{"num_classes": [73, 3], "norm": "layernorm", "activation": "gelu", "init": "trunc_normal_002", "adamw_weight_decay_other_params": 0.05}
Rows from block 11 of a small image classifier, named by matrix and row number. Rows with one number belong to one neuron. Each number is 500 + 25 x the weight over its row's rms, rounded and kept within 0 to 999. All counts start at 0. Numbers have three digits each.
After each neuron's rows are labels from the 100 images, of 14848, where the neuron reaches its highest value: "strongest on" is what is common among them. Only what is clearly more common there than usual is listed. The data: single printed letters, digits and signs in grey, bent and noisy.
# fc1: MLP up (model.blocks.11.mlp.fc1.weight, 1536x384), inputs 0-95
# fc2: MLP down (model.blocks.11.mlp.fc2.weight, 384x1536, transposed), outputs 0-95

fc1.610:479498494538482517510515468468495521554505527497512491494525493481448521502481545473521514540525510488538476527513479514510511483518521450528499479520485508491526538497513497456468481488518511457471518482431514497566525498514501482500503485518496520549496463479497500516467483500541500539
fc2.610:516491510476495537512531495486477422494512520508504461524531467487488517516483515522537528496513544486516494479496482460504478544533509479548502497489503498458508484540540523523488477458495530466504511518496483519511524485507504515504505519449495520531552527481484503527497565531543474511
strongest on: the character a

fc1.628:519467530483521453503475510495483528478499524468470478492516477509531495488495486461476454482504492516556507491477501488536545512507475497526499473467549479492515527490503489475519532513526505480528487515502487546516487508508520495524529512495475524496490550483501498453492503476537535514
fc2.628:506535561492525455502470513484540508484529436515497511502500514506494518507532510473532493484522476464516526471495511540514566540492501512517498499515516504479517508487540517484479488527502512491502501489490464513531494476483549517513516493500485477495533451516499512462459521468460500507
strongest on: digit; the character 0; monospaced

fc1.654:424496491542517534497526468478533504477452508463517539502502521536472502497498479471500489497510517498459525516508445544510551488438489455544524521517482486462504510500517588466490502507487503472487508487464503473519542531489478456551502504531501494477501477499544522470503466498499514443
fc2.654:519495462566500504484471495501460493503497538480500493485529505528491517444474485468488505517530478513509581477498467515500520481481493510539494517474503497486498501474529554542492469495476499517515476534486511548526504523526509493505501499508516522495457478475492494533514512496473531504
strongest on: the character 9; digit

fc1.564:539486462551480511445483508452499528502488494524483513454527471525508491497559510506492519487496488520466490505480504503500483530494526515510482521503527483478499473465471512488535496468491485472512521541487501503512459497539540517515522514468483489518507512463553486547495491486450486476
fc2.564:504496512519501475508540507486468453470503490512540514498530469492473494505517534493503505518515513478529475428560449528480505501513493456507509513488500517501493507521504514465428483475448523454472463534516506527458466521482545533498509496489503476500464540485496463476498461485530473482
strongest on: the character D; capital

fc1.129:543534498488496514491532506515498500464508526524519520495497499517523487499468516507483528521480489515495498518482498478473487541518547467507514501532525514476479485478484506560472513533481419470497522459470517467528483493506489496524495490486498461482518527511482534471503507500475532506
fc2.129:493546502495522506480535491503575520515501526514512507497559474495510489546512491513524464492471442498453497475442490481507501481509489486458463509478502527546503507540460525527512481450494534513503498524475450473531516549512463484475514490526502541470500521454497472451469495488513508487
strongest on: sans-serif; capital; the character J

fc1.682:530495507528475448448497521481476475493548511530520506502541489530504515509481464515465461510525473494525510462520488469483466484537466534487495486518476506507513500468485526555453527521471531495519541556508504537424505513555492527505516476507513504475490533506519500515506549453469500550
fc2.682:482461481505496529504513498526472545502484497534495478497515513534472503462521516454512493496487530523550465544534484534463482519521508507498519484489504496518494489447500492510459509497555506502487554492510506502513508478507508543505512460509529497499492426514520499512521573468511507487
strongest on: the character K; the character 8

fc1.39:528493499555523472505508514489482526504461485488544535477522470480442497488518518525487493517515491480521471478489522487494480529486471476439514500467483461487505514502482486491497513470502507543522538470519462494473538499491497494513477483450525450510507493535512516507500471503495543519
fc2.39:498497530465474468504476487561477536506458464510445526479529485475510513503512503477443484504511502513482549475462484510524487471507499494472479510491499492483497477476433509490505478440495499469468480511538496468486505483510504491461482494502497491519490491510497535513492452531509511492
strongest on: the character s; small letter

fc1.213:514506471489527456531485506520526540510447499501473497510501507484463502483534464531526442473539444511500484486558487514511524518501456517485482516533477509488519551479470523497461489502534503487499524469518507518528507525498500453466465497526490509551498480428518527489486518531535512478
fc2.213:491535527516513457485514493511508476515454526520481525509526531474486499531515474455520531516496525513526517528538525492509501492496550486530477485489493545474498497503508539467502516466531449487475483495484550490530509487505459529517513492483471522499426523496510531472479495479494515519
strongest on: the character s; small letter

fc1.362:538515508488523490469508503468510495450482516457513491482469490502509507527497495470500556514468513494525509556473518501546470510476486494496484487532503493503513507507499483484496509485496514530528477495486520490513486506505490452445490513498519497499463483547479498523476518510515512462
fc2.362:509529496491504536504486483490538497511467527483516449446409511524502495485455493462500520493502480508554521563505519499510508524512508510530475514501501482475460479506518521537505513472531529528537490480434483483517444498472441531429491461505470487491419464538492504486495490538486519456
strongest on: the character ?

fc1.615:576443526488497490446528499475495485473525484495482484518505516518502436483464486522512481532504519527447517531503504471464528494483514500498483448503487502472490452548526538441501488490502519524521493533530485490540470506508539501501504478527476487482509522479512520484510537493508509508
fc2.615:500476494543501479500482491481501536506503495483478514481451527488408491488483488519535485502537492526541453556469495444436478471509468529500503508510505461472470504513500471503488509494512500529477489523528525503502487506503525468483506484531505501495512481499511431526478528475549479500
strongest on: the character K; capital

fc1.355:513507456511453511472484560535499540466520429506518540482484536504493500508499491532491539489516485496460510535474566487512509508497480502529505467530462495518454533500522495515517547508519500490456503496490503471456449482471497481501524472475526489496517496458517495518470504465476504460
fc2.355:516502534492488501511501503447481505515507475508481481498507524478507521496490504491460492482514461552523470507507492462485503513514526513497463505482473475487537538553546521538506456514500494480505492411483533512522481495546459533513478480493482512493486517479503484491450469516497479543
strongest on: capital; the character G

fc1.47:622515490515482494526519543512505493487503545490524509486516499524501495465506494492527533500492522539503492507508514477446577524460492487515549496515451487485484491451515469507540522507500467507511523487536508524530502532502478499511522506493475482486508548511523459482495522506484497439
fc2.47:501487508478491558503495514482496500516516476491513533494474490476494510477482535461451511511540506520536473513466548452450515535514502559506444516487498451471518517476515487521492424526538507498520479475532520490522492516483518514508496492472521511498511495542497513532484470523479496480
strongest on: the character B; capital

fc1.164:505483480508480485495486495502507501540484500474511491496534508491504518495537460496510500467461498515531464478514486487472489470504517529511477494499536418498509497499522484494473541501535465505472516556490509459431480465498504440550531494457512497509472514482506497547485532474521491498
fc2.164:516530522513502516485476528501461497500505490519435498474503518490464506477500481526487515484493521465468502492539506467477508507467501454517503500488503493489492480481514463464482504511547519525482551508488505503480533511495552504482479479452491526491520461509518512532500540504491496473
strongest on: sans-serif

fc1.461:498534491494502480474519458485501502473535496509517527478476518507457521452488506582469531512489471491489494502469476456493533494537482457484506518472480526517518507495494512535470447463481474484496482472501544485494475498556482512516472516491522524506499545495515501485513499480482515493
fc2.461:515460484526500476500499485571544501483542502477489500489516523472497508525441502443492477509473528494504471502480505544488514509492521491513472511537492475509488492511437536516525530501532546484532522502481512506508523497454484551460510533530511518489495502496464515462484508522495503539
strongest on: capital; the character T; the character I

fc1.107:531515476508561502486533520465555505456514514512464539485501536523513519473499495476485495486487465502495515544496499488553551507518536484490478549522563509512565506502495546486523487473528498461527483507492527497548523488546536536522515502481543489449541479478486514527527481476518499528
fc2.107:500509465530499464511496499494514479494508488469502529543494536507522483537446519487485479510500508551514522476506510524574526463498469540463462482498494519433516500557471528509515462457501510514535482537502542459504498476493533516514501511469492506495542446484486484417497501517507512479
strongest on: the character n; small letter

fc1.203:493511487478551490521535487548509494510470473498479532472532487496500483500525485507494489489498500464467486489511492490497511476492478529522536517540532531516464500535524487458487490497504518504489500476512506505481501500511505516481512502495465507518530490498523484494472490499485480487
fc2.203:499504516512503490493483491495520501536497519514503514498478518490536501474516501513491493490518489496508493475489454586540482516523507474462484484550508445476477483478515477446504476453549501541532491486513503504487489476533533464547493501509498503507474505509516488521532495538467478508
strongest on: capital; typeface: serif; the character Y; the character X

fc1.30:508535477474515484446472462553497464527492500533511467486491475497463487468537519511536451519487528560552488481545529500510479517507482528468492500443536450483511528500510528474498529484490512510497490495503526474508495479498512479499476466501494507514505477492565502484485486507533519532
fc2.30:507476496428506491487495518469469506499505467467482497492515457501493489498507519542459470485534495483502496536474442460486483542500476538480535471530489481497486512505483521469518474439492488494522500507527453494515522474534487494532501518500433493492535492509503540547513479504482510485
strongest on: the character G

fc1.646:484483494466478471512539509470491507493541515519494512488505512492470512533483518540496508513489514525458531541495541514504479500558462527528514514498481486534474509515524463480470552468496438449560477508495479502485427538540506487492493479478514510515483514476498496482458483506482433481
fc2.646:504475520477499471517491489510494491484433483516524437485502508517496488501512528508518483509509450512464495514521484524504536473495501464501473497470485466491480521509497496468520522485522490493498475509529497492480493500482510525473516508499532544485553488530489495509525507461528517469
strongest on: the character =

fc1.142:506513463517509505498502506485498495477486517530491506473498514479482524518538511483535507489464528488525500540542512494498527521540513515501528547466462463485511522486497512514485488504461489514500498547476507533528482526502455514523509485520483528465514486507546485491487530467520487516
fc2.142:474473510469508478497510517504542490506483456501487496543518528511480510513531472526518482457519517478461518486521479479488560509479498493526552503516510529522497516511495484450479467533502504474503511479546482510502496482509485465473485493528498512496526509495499494453520526556486497492
strongest on: the character C

fc1.409:532524514477496496479481503547489462540504484535483526476509509506493493498475496522543478507524519493556512459487477528497486434531511536511512559517535504485532504506460497511497485499472520507443472512495469528498550501532516505487510520469500513490498473500524470532477513512467463506
fc2.409:496454471489506474512490493488575548480511488539501495517451477490496497502504521475534491531540554530485487500476464531489501514498504495520456484496506497497502496504508492508520490497477476519502521512502489514481481493550476490521497522497527478492530512506509506498487511505519485484
strongest on: digit; the character 1

fc1.266:511557494482489486545525521451475485471534518481506473511509517517456538476518483487449510542491474491501479454524494526438496519519491484474504534515527536499472467502525493507511460471520506540495515464511573497505476491520462522461505481501521504555498500496456530539458507496551485477
fc2.266:498531509531493499489468491488551483506521499468508526490447468474495510508488513520474496502531477500511513535540532531493497443499461530508527523497496518519507486498483493519513517504483452479494538507486474467498468486491516463518492522468468516508425499491514481497470463482483501491
strongest on: the character G; capital

fc1.256:465498525511523463534470486531490511504465500480469539488508458521569441479493473451466505507509497512499455502438523485515483526487495473515464479502501493481484529482529452511490533532481501481519473526517489483508521508459514511491520497505473518464502504495517507507496501498535540481
fc2.256:501452486516493510514535481472471522511477491515516473500446497475486511517526505501476501474508462545495501534486469466546466500505506500525512490505496508518552491504564470467517496575550509506521540487508499488464492459513501496503517502543502492485496485461520477485496483529525501494
strongest on: the character G; capital

fc1.392:502502519526530501517553508531504521462530469507515494517501496490499510469495486519497517499513490487483465521531493504477507525497522461507473494538490488457508500535457508506544518516474501463493467522435511510495440513521492481491545533473505477518519520505516531501494481477495473499
fc2.392:504477471489490530487511500429505482497490516542457534501451469512527490473437478505490492515564489460521474524510491507488529533493527505528489465470497482518482513488522424512488504482481507481489496488514536518430498503516507512495508544499502486492471486469490466489499540511493572487
strongest on: sans-serif; the character j; small letter

fc1.553:495509487509482510488477522531485491472496492493472471520508493514482480524461511488563527487514478579494509485518550487487507507547510527462540523483454508487523508505540512477521456480531531526513511507523470469565491449475494509508523447511497476464474517488518485501506481481511514469
fc2.553:513453484495497546515486516519538504500463497462517504484525463485506507509482522487496547488483515491500449507494479474495478475496490501497478516517511547536500507501461509530490456507553537498504501490524491497496493461536450528498516486474468492504502480502483448479477461511461508522
strongest on: digit; the character 0

fc1.190:508495519472504484462497546496507508462455487496481486503507458493505497535515531489488494497501510502512500513541510492474473505491555484487505500478569465478518508487512501501524465461499500506531519475494521455505511539511479531533535502474514468523471522527496476500533496484491530511
fc2.190:497518504481474494497544499528446508494476490518476487494516540495475495475473514490453492512520507498497462486493548509507509485524478459457494507514486519497482488493456538504472480464507479489510524523494470489506494472528478508508521501504508509503506488505514512485476486518492502507
strongest on: the character s; small letter

fc1.404:470487486464480475504567492501504487533503521484481522491517498504479513548483531540506526471452500514455528440473506486529468506522512502486483477528480511507487487489487518484511501481489501493498427514513475510550443489512532504506496526516499480462545475517502436536498497502507505568
fc2.404:535445472503507453483521500455504494480524493474496497489497541501533484534536470482501528482514500518447489473525498464487527541500523512507494497489504529471495541483490526475519524465488488514525511476490505527505548537485486537529496492542496499497491459520503554509514526518530486496
strongest on: serif; capital

fc1.433:508514470553495531513439488506498511462474553480541514507479473520523504527482510509518528453473509513525473491470519536525523480484491478495494483503481525545508522477491521425520482500513486509511504472476446538507516511506492455525461490540464477540485489493516499525472508471537489475
fc2.433:487496468500507499496475488495533514496497493474490523498488479496467512532470510534554559505513494519495505519473472507486543529488479470472478521491491471498467510506499514509527489531457470490493472490498497505546496474534518535485501487461526498505527455525511503528499472528513480519
strongest on: small letter; typeface: serif; the character y; the character j

fc1.658:468518485474514455545492501515495535489500551518509498495481486513454493465533512484507468523535543476506533496492556513496443568490491525522489428473533551453510489492525528512491453453486473502506472471478499488490534515550537518553523511469455484518492477512510532476500515514464526502
fc2.658:485495511496473445537500492474509529502494487485498523471503552503478490517501503560515528514547504488527547500549479519469534536470485539493506485473491494453515495488499503567514492476498484472460486448512488510529511500514505516495504490516482475496511485464477499450530475543506486502
strongest on: the character S; capital; the character s

fc1.296:511431501483534520490537513527476488474543498497543533500470517539510511465449487510500499511524504479497496536495459494459565474498526453446478496516447494493509517488469515524452473494512525486522474499486481470498463448471500517463512526517490485512481457466509499483477536491548460507
fc2.296:497538505518506470510443494506515496514431553548493534493446523500532499492506505458484483516474511485508494427511509491568515457497484500499463492480498489519538486434510526461492506517509521488479510482509517490453516500514546511532502448517566480493523506498485471486463501495540519489
strongest on: the character t; small letter

fc1.270:519517519465512453532483505516489539502521528538475524509526482522475552506509515510534510469525537498513478472470488507499436493482472462479533485497510503485516545489526543484478470558459508449528504553503462520520537484504477475471489493494480509521560477540500499495537489465502501459
fc2.270:524510515494508536496525518486497471515485525525518439495503497475455495513510467508506494468500509474525504504487504550480510542481533499469531483516500490465476504519463533456481472503470492526483518485508520498462509470516496490515495477498518476505507496500537515537504508492480500484
strongest on: the character ?

fc1.589:482454508538487457466469520513507524499517504510476497502510513527492513514512494454543502501491509518539448502488530497489492494522466491537489478525497507454480498480489499513555561478525501490475517521480494505525523514514485504491512492501493526495524453495474488459533515489502535489
fc2.589:470467491509498527501477502518510511508487491496519506496539472523440523502470506481519515504526512472492480482492527515505497530497546534512514484494511473546527501492487448471488472476470512548509503492449525482518515486509525461493489466529498517501482473534507512521484499491484469509
strongest on: the character ?

fc1.284:529498525472525517499469508530495497533508480504510489463485520511555483492476485514477506526493516512484517491514495533546476514505500489505482462508471480516466507487497503489535489458545507534473520466484520503522476494510479543504498505527509543510508496508507511485488474488495510512
fc2.284:501505498463496506500548505507467507491467491494512514496520492505495509482478480520465482542467512503531479503504494526547479515520518511501474485510502498511488503517502512505515483549497484528450454519492476424460489463539505533498494486488496499486467498452508511484499503517506508517
strongest on: the character =; the character z

fc1.616:524509496501468512486509480506520498509510506456479516501525518480529454488478483513468469487481530491507454492481508471548524535491550418549499479501483536518507515563478466464502529524502461533497496495504494456478507535549510479534515524501469514508499513483478523526521501445539495514
fc2.616:463514518497485479497482514455469497499450488479503499472554503505475484508438516463536508494513507508474499510503492493564495509511479492513515502508511498491503480538501496560521494515497485491511525490434531524489517506520532499508485509506494480462500475494489516513483545502492478504
strongest on: capital; the character M

fc1.593:479501513506515537505472486445518505468533543499503483495510538581487501512511559475534492465497487524430523488525543476526481525525532509499466495472509442480509511499527524500522482494499541487493518489511525509509491503534479541503470508486537519457493497479547503477469499479521506535
fc2.593:490480463487492493504470496556539510466462475481452506503493495518452487479488499466484489476506526463512492512451519466559535522493494530494478499488499511564528510554458524535500537526516501507478557528453475516492462464495470537476486503465489495481474515478521470475496507477516501504
strongest on: digit

fc1.656:488493505514527455485470464537477513499544527506528504482542504498512482523486530512474502501509494470502500476473483526518509482481527504481507518514474476507487444483487496532518547491474520495527539493535524489482515546526500521487496497538503525488535502483497453506488478507484515495
fc2.656:474518511523498504483516500495500519514503474524523500530524526515497532547535528490495466569474480460513462484521472462483477498493512486501497528496486501477485511536498458478482489532481533493564479483488532513505499514484452500510492539478472511469516515508490504512478520502511504505
strongest on: digit; the character x; the character 3

fc1.540:495475506515475466514536547516525495514529495547501558509515499513483490543509508534463521481509494518500561457514437461469508500511455525474513512522478508511466490531467498489487523544514538530500457531513482492489468501485478499469496501476485485523493478476497478523492552505485486480
fc2.540:500516486487506495533486512473497461491504519489508480508487450471507534502551485458480498485471492453465482466507481496529490506528528504505485496483506510535533506508456499431518495475480519512525575512519483470490478503574517460484496480488516514487513493488498477525504497537511476502
strongest on: capital

fc1.447:517486464479534504496501505455476496503511491510534499527465477557464536509479506463440488505511513517452512492509491494478440526528530525473526491522551463486505556530478450531494538503478503469464505538485474493506494482482477503521490498524497490539542461448546523498526526547539489531
fc2.447:504532451546506544482491521488538496497474487476487498554470509489501505502472510485500494500490502521543503493455533545485491504498579548505479503510504490442503509493473510531505528529541479455500467474487476509477512546499491553478514495543484502500535515508492562501522473468526482495
strongest on: the character C; capital

fc1.94:498504481507493517516491495510522503472502502483461479511477496505522528479480457472507530458498537506486495422557496499528485495478494528536481485517489500477465487505496496497500494515502460498475483536460496488481496450478556515536511474480482488495500469471526496520516492503539471520
fc2.94:500511475495499554504505495509535484488483472536510505481490459481473516520496475539487509544508530497508469484492501535490441496515474495476513505477507490509510502511498499479514471509502477508540535486488502463496508549449453465502519547521467491493519484481506515494438510524501508487
strongest on: sans-serif; the character M; capital

fc1.337:477498513535473507475473504470481482494505515504472535490513502554482497519511477497530480503550507472506464479498529483500467492553486487448508502531469450459504496527487493491511505453449504481490505489495494521492522482494527473504486483507495504491476553509529507518536509488524494487
fc2.337:490445517523493528513504507507511514492487482484498490481519477516523476500500501561493538520452532565490463496463489468502504553477500461488478506493516477512524502485468512535499489491594455516481511489535525524503495474503503498505492509524476517511432447518517493478540489497513456488
strongest on: the character =

fc1.157:476558508510473506503521482489507520480532505497521505532508475505461483457549541513541503486505513490522464519459497499541510519506465488489483524518499463522473530512477479513507477515496510547491504451463499516530530468512537518497485495517541464519538518558498492526487491538465515504
fc2.157:512530477505506483489514508501495522492499461513483483509516524521485508558509518535480489520463491477496486509486489473487435505492540496511496501515512508492531499475515477495495499502486515469520492556517493530512494479497467490498494512522492512481499467474499531469544491508536476503
strongest on: the character ?

fc1.198:607543499512531518478549489510551578525510499498449504501514513489478549487547514479495529499472505484470494478522530490452582517471491537521511467530521484486504539485468457501479547487508493490548536458523455502496528500531456519500501485490501504523524487532528494510470493516449467481
fc2.198:479478525579519510521493484491560492513546482457474430543526442502516502494516496493527509530485488554503491522520504496470493501503495545504456503498511462473495503499466476484508482504527456507538507445530477504512465507489495506490508478492541520495505501495477504519527514491487473495
strongest on: the character B; capital

fc1.342:514504487499563494499430451517500511540488528494493527496532490520517532518523505501500504479485496487562542472527469464512512532484496529498555453522520487543510492500453512532527534484503528488512526499507504507493501491474494508503486500525477524519503506522486503479510501500540488487
fc2.342:494495508526500493498492492492518480503486506472556465520516509493488484522513510515540530491475505504482509517488467503501466558507498483520484501527486481540465507524486510471512493483546480548517483526537466521440495497447469548500508514488490510495501487542505493471465498517497503475
strongest on: the character =

fc1.561:643514488498489503454524514569522501529475495518530495495531527474486554500527503488502504492464528487472517485509515473466546489502468541547521482504491496496487518494513480516516509507499505519521546484537501552500506484475503468494516477495545488462497487530519473524506519480429476511
fc2.561:478478541527499496500553494467548481495525474487536457511483482497471496515486501507473511536449497549485509506518508484475467483512523513524479502489521493456448496515523461476491481509552489508519538467487519511486501499495498508491496494501551516517543525469515497502515521513458484477
strongest on: the character B; capital

fc1.192:530485441537503507458502504533553515511473538454471503550506488466513502514524492501489478505485511498547505484506471490521480498480506478484519541485487483526491477532511450509489504504524505476495469525485511534509486473455520519487478468514488490500468536494514493538526425508493515492
fc2.192:513544505479503537504511487459450503484494538501486507509558502492570475512520510548441488527496505502494481479544477542532502476488522522522541486525506505529452493450503484503480514501482519491519477550490496485477495489486505471487510539511502506475493480475543496488479523502532471484
strongest on: the character $; the character d

fc1.599:490445503536527499503491513508540501481518545520478542426497479573484554502484521496542501498528500504484518537490516484506497475537465506467518494485543506512509521530515483512525474509525490412493510508484509525527526473530521484499467486511484515496515492508507464485517507547496455478
fc2.599:465459408456502491481486520517551537527471515495505487502469512503474518518508502487506504489476514433512489469485525510538530532488538492483462506486491506518502504530459539508512536470545489502535543522495472527483459505510502543502477501488525514504488480492482489502503499463489487528
strongest on: the character =; the character +

fc1.586:528521501518487488500517526467476435486438505513480520491519509450491546484484499490490515514471464543489547539452502528499486488509438525462513472472495509528514456502474480515519507479493521515485500501503504510540504485496455483481514462524500498555472493495521506495501484515494477424
fc2.586:484489495527492455497531505456520521495519518482531527467506475499531486551479527504503480517532512521483504554507494513503501512516501521472427492510472483489476506558531488489469515519533495476492485532490495515523496490485490541479509470459507517502530466535486509524564486487484516479
strongest on: serif; the character =; the character +

fc1.713:489497462486471492531505514494505525491498498568522551519540471490490508509495512459496488452495486505483486490493517505508484463473484481494503481519535490495535463447497520513461508489475524494454524502486512469481542490501514515493505495483516508482484540490495505485518496501480508516
fc2.713:524515474474525515486540496551497491516514500460490498484509511497448468500499549486511511504454516442501491524503498466467524547518471519480550499503482473508507484502507460497523506530489475568485486500488491516510515543500457440473483494534467458481520498479515527488518514491489471490
strongest on: the character $

fc1.372:501531537564508487467528453503471527495466533486518508463458433482452458535514491473493530532496517456516504507465491513470492507482488519523523529538508504503511544567483485468509486496490486503527505502503507474518530492489478467483502492510531499526484497518491482520506522559470519505
fc2.372:515488443515496537487480507512539535502449537461460493419450484505521502518502482473477490452521501458533525470522519520498453554493540486497495490510498460487505499537532472484497519436534484521503536445509451463511492482511510481453497466549489479507471493552489476478529481529513481473
strongest on: the character ?

fc1.555:469497462523450548460476478452498520502509508499501499484490505501523583504494485516470486509488484467536503496499495479457549548478474510500514566521476498484513508488470488456526467509531505502511539447485490469485510499499485508523446475503463487506462511546518531510475487516513448450
fc2.555:494508517471510484488500487544503481502501469505520504542505465488542503511470508453559507485517476477494466524524507432463524497494507481501484497485491508524505485539502532459500528517481525470487476576516523508491472489512498544521507484484466512486483509514517452519478484477489500512
strongest on: digit; the character 8; the character 0

fc1.408:544472481485499528498487494506555486511459563503534465524506487539494489517518447494521486545490486491488515504542536512512497539494497472493515502506519526504511459516439494506515498485493463470500460553493493532510443510541500475492528514522496502472454488457522483452506514463516472474
fc2.408:529462492551514513505496500428465468501556503493504524506467525524501522508490495496536545512486509470511474473476498484512537459496479524524547529513497466468510500576471518492470513519505482488530441469505512572471496534460540487563502484538485489499503506486501447507516526483582514487
strongest on: the character $

fc1.305:503539494497560484527481468470502485543469488496515496520494522489464483465511539511452507496520499490502519491462474512494505518481470513492517509538526494509507474538508549479541557507533502496492518500502526498547503481506529495451483512522521484520507524465446489481483494475498521510
fc2.305:496520525530473490521434490502499563490464527536528483497468473506512503491474554536511474496498491522489491475527539489456521526463457473474512537515501468541501501526523536477462491512517504549530511493509494508493495516496487490514520505501491483513494473534495499500538524473499515497
strongest on: the character =

fc1.67:469501472471452514487494484448473469512513470474498550507549471502455520511535498504476469529494514487489492493476467489510503491472493500489538455459509552485499452524523518504487487503475507482518497494498517503502497474514490472474478529538489493490503477530500567549507503485482493543
fc2.67:502462489501504488501531499473461514492502510430475513498542546498500502493490506487524472495483498511500464515507472476504515517507529475482509499505484433462453498499487525551470529501510486462484558514518523536491489460518507524481489456506492477493506474486478510484524520496506497485
strongest on: the character a; small letter

fc1.431:527532473464547499554506466503471545459522530539537488511506492511514502513510490434503503485474509505523512511511526482462438505501418508509467449495489504540473543495540487483492510512491494472504460507507533476526477464453469502502517508506492531531514479509529503508535464493517489438
fc2.431:494531472586526458507485504533493467469481491500496509476545504501453512506518502489433476517525501533533514489500506525462512512479473517506514493492488480488489490471472551503483466501485517519517486455493475524481477506517499526503499518513447511493490510485487489536527498527534471512
strongest on: the character G; capital

fc1.588:493506498468504470545503476502471492439500487527508448501513492505494498502516493470531520503511547495484510481524522495505467547498472484526510509493485521518482527474504465500500514495482483516510501467534526480530486474468496530506507530478508471550511492544528458541490477488495480442
fc2.588:463502446564487497496505504501437509498485479451478494453490498492486496510505526463447504504533530514520472532487474524489527495495463512516506493486509433469530498500555516494476524537510513512479505454510484483473486505527510488472495466532480496474460464509474458452505487532499450493
strongest on: the character G; capital

fc1.145:546507507508489482501499548520481527492484488462461497519504489481474494500505504492488522509483514514501517512495539521472499493550517510508486488463507456501502515480494514523481519512506500501479511520541557500470537469521479482511511495510528527486494468521522488473501453490452491521
fc2.145:486490531471526497513468528480513507468518508502484491479462511466509493472491483493414480524485495543533524525510485479468466491501507484480480491500513549504487524551474517478520502453468495484447513518522492522470457497499496470419491479509474488506497508531514503514496506527494500514
strongest on: the character s

fc1.466:491471524514502478508519441534504520501530489502486552458489498476457523482477543513492490471510500514473504454465496488507486457500486476490488476466524512483499492475535530518543478436524513516477507504478464477542500479518541495491490484515555526489491562504499451526532441516476472517
fc2.466:506517495529511481497504502535483536503534464520423505501487511537501509497484523476491476560504470445509493484521486499523474495475491470515504494470504504520487498507498497515483554491506512508496482523466521570490470533480486524535466530521487473485510501501518520491542518477495490486
strongest on: sans-serif; small letter; the character h

fc1.669:487545486469465540507450475516490490477517509521553505467445513466497473546514474518493504537531522450509543507539511484503468493431544493506465498495478506510517538482486496522493460489499509495501515496499472487543481546516475486483504505511520495503526500522513493488493497527465510504
fc2.669:509478486495507502488519495510508490494474478477499482511494509508470503490521525549501523497477474488510496522495505498502485510520514496521532507492516541512555488526509550499481448554480463505473498554495512532511521450562484546471516501514475499504533512452508488488495465495518522496
strongest on: small letter